python train.py --model="class-conditioned image flow-matching model" --dataset="histories of elementary cellular automata, time running down" --train_examples=295000 --image_size=32 --horizontal_flip=false --conditioning="class" --arch="unet" --objective="flow_matching" --cond_dim=256 --targets=["rule"] --num_classes=256 --cond_dropout=0.2 --logit_normal_time=true --norm="groupnorm" --activation="elu" --weight_standardization=false --widths=[64, 128, 256, 256] --blocks_per_level=1 --scale_shift_norm=false --attention=false --upsampling="pixel_shuffle" --init="trunc_normal_002" --residual_init="none" --optimizer="soap" --beta2=0.99 --lr=0.0033 --beta1=0.95 --shampoo_beta=0.99 --eps=1e-08 --precondition_frequency=50 --max_precond_dim=1024 --merge_dims=false --one_sided=true --adamw_lr_other_params=0.0022 --magnitude_pruning=0.5 --steps=7300 --batch_size=384 --epochs=9.5 --lr_schedule="cosine" --final_lr_fraction=0.1 --warmup_steps=210 --weight_decay=0.1 --adamw_weight_decay_other_params=0.01
Rows from block 5 of a small class-conditioned image flow-matching model, named by matrix and row number. Each number is 200 + 20 x the weight over its row's rms, rounded and kept within 0 to 999. All counts start at 0.
After each channel's rows are labels from the 100 images, of 14848 (inputs lightly noised), where the channel reaches its highest value: "strongest on" is what is common among them; "patch colour" is the nearest of a few named colours to the mean colour under the peak. Only what is clearly more common there than usual is listed. The data: histories of elementary cellular automata, time running down.
# convs0: first 3x3 conv (model.decb.0.0.convs.0.weight, 256x512x3x3, each kernel summed), inputs 444-511

convs0.63,214,179,166,189,224,204,179,211,185,153,208,204,222,176,155,195,197,199,175,199,196,227,200,189,207,185,223,246,173,201,193,228,190,174,193,183,208,238,212,215,173,206,212,203,238,223,231,215,200,198,227,207,173,194,198,176,224,169,197,202,164,207,213,219,213,187,185,195
strongest on: large cells
patch colour: black

convs0.117,164,171,211,197,165,201,165,204,144,201,209,180,205,196,217,186,239,187,202,153,185,181,226,174,186,202,204,220,200,203,195,196,168,173,192,218,175,174,158,216,218,183,189,200,205,203,201,200,214,205,210,214,189,201,195,202,198,212,228,206,192,214,170,183,207,242,200,174
strongest on: 110 turns on
patch colour: black

convs0.227,200,181,201,221,224,225,226,225,216,192,188,222,215,221,172,207,203,189,172,256,217,209,191,213,205,190,204,179,223,194,197,197,178,200,193,204,220,179,211,209,193,187,224,210,249,221,205,185,173,184,164,211,182,221,197,169,201,178,194,214,243,202,213,193,226,180,162,206
strongest on: 111 turns on; 101 turns on; 011 turns on; 110 turns on
patch colour: white

convs0.229,192,209,191,207,205,222,216,211,227,197,201,214,166,224,209,202,175,230,168,212,215,187,174,202,160,217,189,171,230,197,214,177,208,206,162,216,199,221,215,169,188,191,230,211,199,195,215,211,186,179,195,155,206,218,178,174,225,225,106,224,214,186,204,204,158,197,193,200
strongest on: 100 turns on
patch colour: black

convs0.62,204,236,208,208,182,232,233,181,161,169,194,176,173,226,214,203,173,213,150,166,200,186,182,186,198,233,210,201,213,204,167,214,206,170,186,178,197,211,235,200,196,215,213,183,192,210,185,186,211,224,189,191,208,215,184,171,228,171,195,193,216,221,196,216,225,199,136,205
strongest on: large cells
patch colour: black

convs0.199,187,180,162,223,172,205,172,220,214,200,194,205,211,183,236,196,230,188,151,233,228,176,197,169,196,197,184,226,193,174,197,214,180,213,193,174,227,221,217,202,178,183,220,206,215,184,207,191,262,195,179,214,241,191,208,176,195,205,154,213,194,212,203,184,192,173,177,219
strongest on: 100 turns on; rule: rule 90
patch colour: black

convs0.200,208,205,241,199,169,194,163,204,219,185,211,182,157,229,187,213,237,198,239,205,210,220,161,182,207,224,202,181,202,169,193,180,226,214,164,196,190,194,223,201,219,187,208,172,222,188,189,187,191,176,206,228,217,188,154,203,190,200,204,180,204,185,205,218,171,217,177,205
strongest on: 001 turns on; 101 turns on; sparse start
patch colour: black

convs0.218,159,181,195,205,222,222,206,232,193,190,192,203,177,237,226,194,227,207,197,234,179,179,224,190,197,120,200,195,190,203,231,186,201,224,174,196,207,178,188,178,207,202,267,209,207,224,176,178,210,181,202,189,213,223,178,186,219,206,194,213,247,186,196,201,170,200,174,185
strongest on: 111 turns on; 101 turns on; rule: rule 165
patch colour: black

convs0.81,233,176,197,192,183,191,218,200,188,184,224,204,214,187,181,192,205,176,172,187,183,199,176,212,189,186,205,181,172,223,176,206,176,194,218,204,176,191,170,210,195,186,198,214,227,200,216,188,158,211,224,223,202,246,220,200,221,131,235,142,212,206,152,190,204,196,179,208
strongest on: large cells; 111 turns on; 011 turns on; 101 turns on
patch colour: white

convs0.55,173,212,202,209,235,172,192,208,172,190,189,171,202,215,202,180,225,205,201,210,197,181,217,191,200,204,197,221,208,195,204,214,196,165,183,195,213,162,192,213,201,206,193,209,203,190,213,216,196,212,195,218,177,209,185,218,162,183,221,212,167,191,204,184,209,188,185,188
strongest on: 111 turns on
patch colour: black

convs0.233,205,217,177,200,190,168,197,195,182,205,199,184,189,130,235,182,165,203,214,214,186,194,271,214,165,217,229,232,162,155,183,189,197,204,182,204,172,152,191,239,231,200,182,211,194,170,196,177,190,192,180,182,237,181,197,219,184,178,169,191,204,212,182,199,145,211,207,189
strongest on: 111 turns on; 011 turns on; 110 turns on; 101 turns on
patch colour: white

convs0.221,197,203,225,194,209,199,202,233,212,176,171,171,207,223,171,225,220,202,221,165,207,192,260,196,197,184,164,203,197,191,218,185,214,229,195,239,164,200,190,200,221,187,148,249,212,203,200,195,188,193,207,187,226,179,180,197,204,186,218,190,211,199,187,196,202,204,177,189
strongest on: 100 turns on
patch colour: black

convs0.91,206,214,172,200,198,208,232,187,192,224,167,187,180,202,193,182,190,201,190,202,188,198,175,191,176,195,257,193,220,185,198,185,190,209,186,209,227,208,178,192,191,230,199,203,187,214,187,202,192,183,228,213,200,218,184,183,207,204,220,186,201,189,169,216,216,201,195,186
strongest on: 001 turns on; dense start
patch colour: black

convs0.156,216,185,223,207,228,192,259,197,197,195,198,181,181,193,161,183,186,198,184,220,191,213,181,179,196,181,229,131,172,196,181,172,185,181,235,200,194,192,212,222,180,196,193,206,177,195,216,169,118,192,201,236,176,201,189,188,190,174,220,214,199,195,193,157,209,157,215,192
strongest on: large cells
patch colour: black

convs0.219,194,218,232,220,219,194,203,180,161,227,181,208,185,212,198,215,214,209,194,181,211,208,252,176,225,245,214,203,211,218,148,208,231,170,194,204,172,195,202,216,196,212,211,191,220,208,187,236,162,197,195,197,189,198,193,135,206,208,199,206,236,209,192,188,247,172,203,242
strongest on: sparse start
patch colour: black

convs0.18,247,163,225,177,185,184,187,204,194,199,166,195,225,176,170,178,233,195,174,189,182,174,189,212,224,191,182,218,234,185,203,206,222,185,191,178,169,190,206,207,175,197,229,158,209,187,216,182,240,183,204,208,222,212,161,204,200,158,247,186,171,227,189,197,163,191,190,220
strongest on: large cells; 101 turns on
patch colour: black

convs0.195,187,193,201,209,183,182,172,206,189,207,247,215,207,187,259,199,180,195,184,198,169,176,150,221,143,172,240,160,209,175,188,201,191,189,194,193,194,177,197,197,192,183,205,177,218,173,185,203,171,203,185,205,231,204,198,231,161,215,175,195,158,199,191,160,172,204,186,171
strongest on: 111 turns on; 110 turns on; 011 turns on; 101 turns on
patch colour: white

convs0.95,216,160,210,230,172,186,169,195,188,203,204,161,192,204,216,198,208,193,216,178,185,201,204,211,156,153,191,157,193,215,211,191,192,198,183,263,170,193,180,184,179,204,183,188,213,216,195,177,151,211,201,146,200,191,190,189,191,219,196,233,202,184,217,199,190,250,271,171
strongest on: 011 turns on; 110 turns on
patch colour: black

convs0.159,206,213,177,211,226,211,217,229,213,198,216,165,158,220,184,223,240,212,250,190,195,181,200,184,210,235,214,160,189,202,196,195,210,211,229,198,146,194,185,223,166,201,173,184,186,189,206,170,185,225,193,207,183,194,199,196,221,201,192,204,194,226,175,175,230,182,190,200
strongest on: large cells
patch colour: black

convs0.59,212,178,195,179,196,173,164,181,191,194,187,229,195,181,206,211,218,213,236,194,207,195,237,163,220,194,169,225,183,183,170,174,186,185,238,208,167,163,203,231,215,174,197,218,229,220,236,220,251,193,194,248,177,152,236,152,187,172,215,204,187,192,216,197,204,193,228,197
strongest on: large cells
patch colour: black

convs0.150,191,196,213,212,197,215,218,218,180,194,197,164,183,141,221,148,204,201,183,200,206,190,212,200,233,223,225,237,247,211,195,189,181,181,207,209,212,224,200,178,208,227,197,205,209,231,186,192,236,192,208,171,215,169,207,182,168,191,236,185,239,219,204,223,204,185,198,195
strongest on: 001 turns on
patch colour: black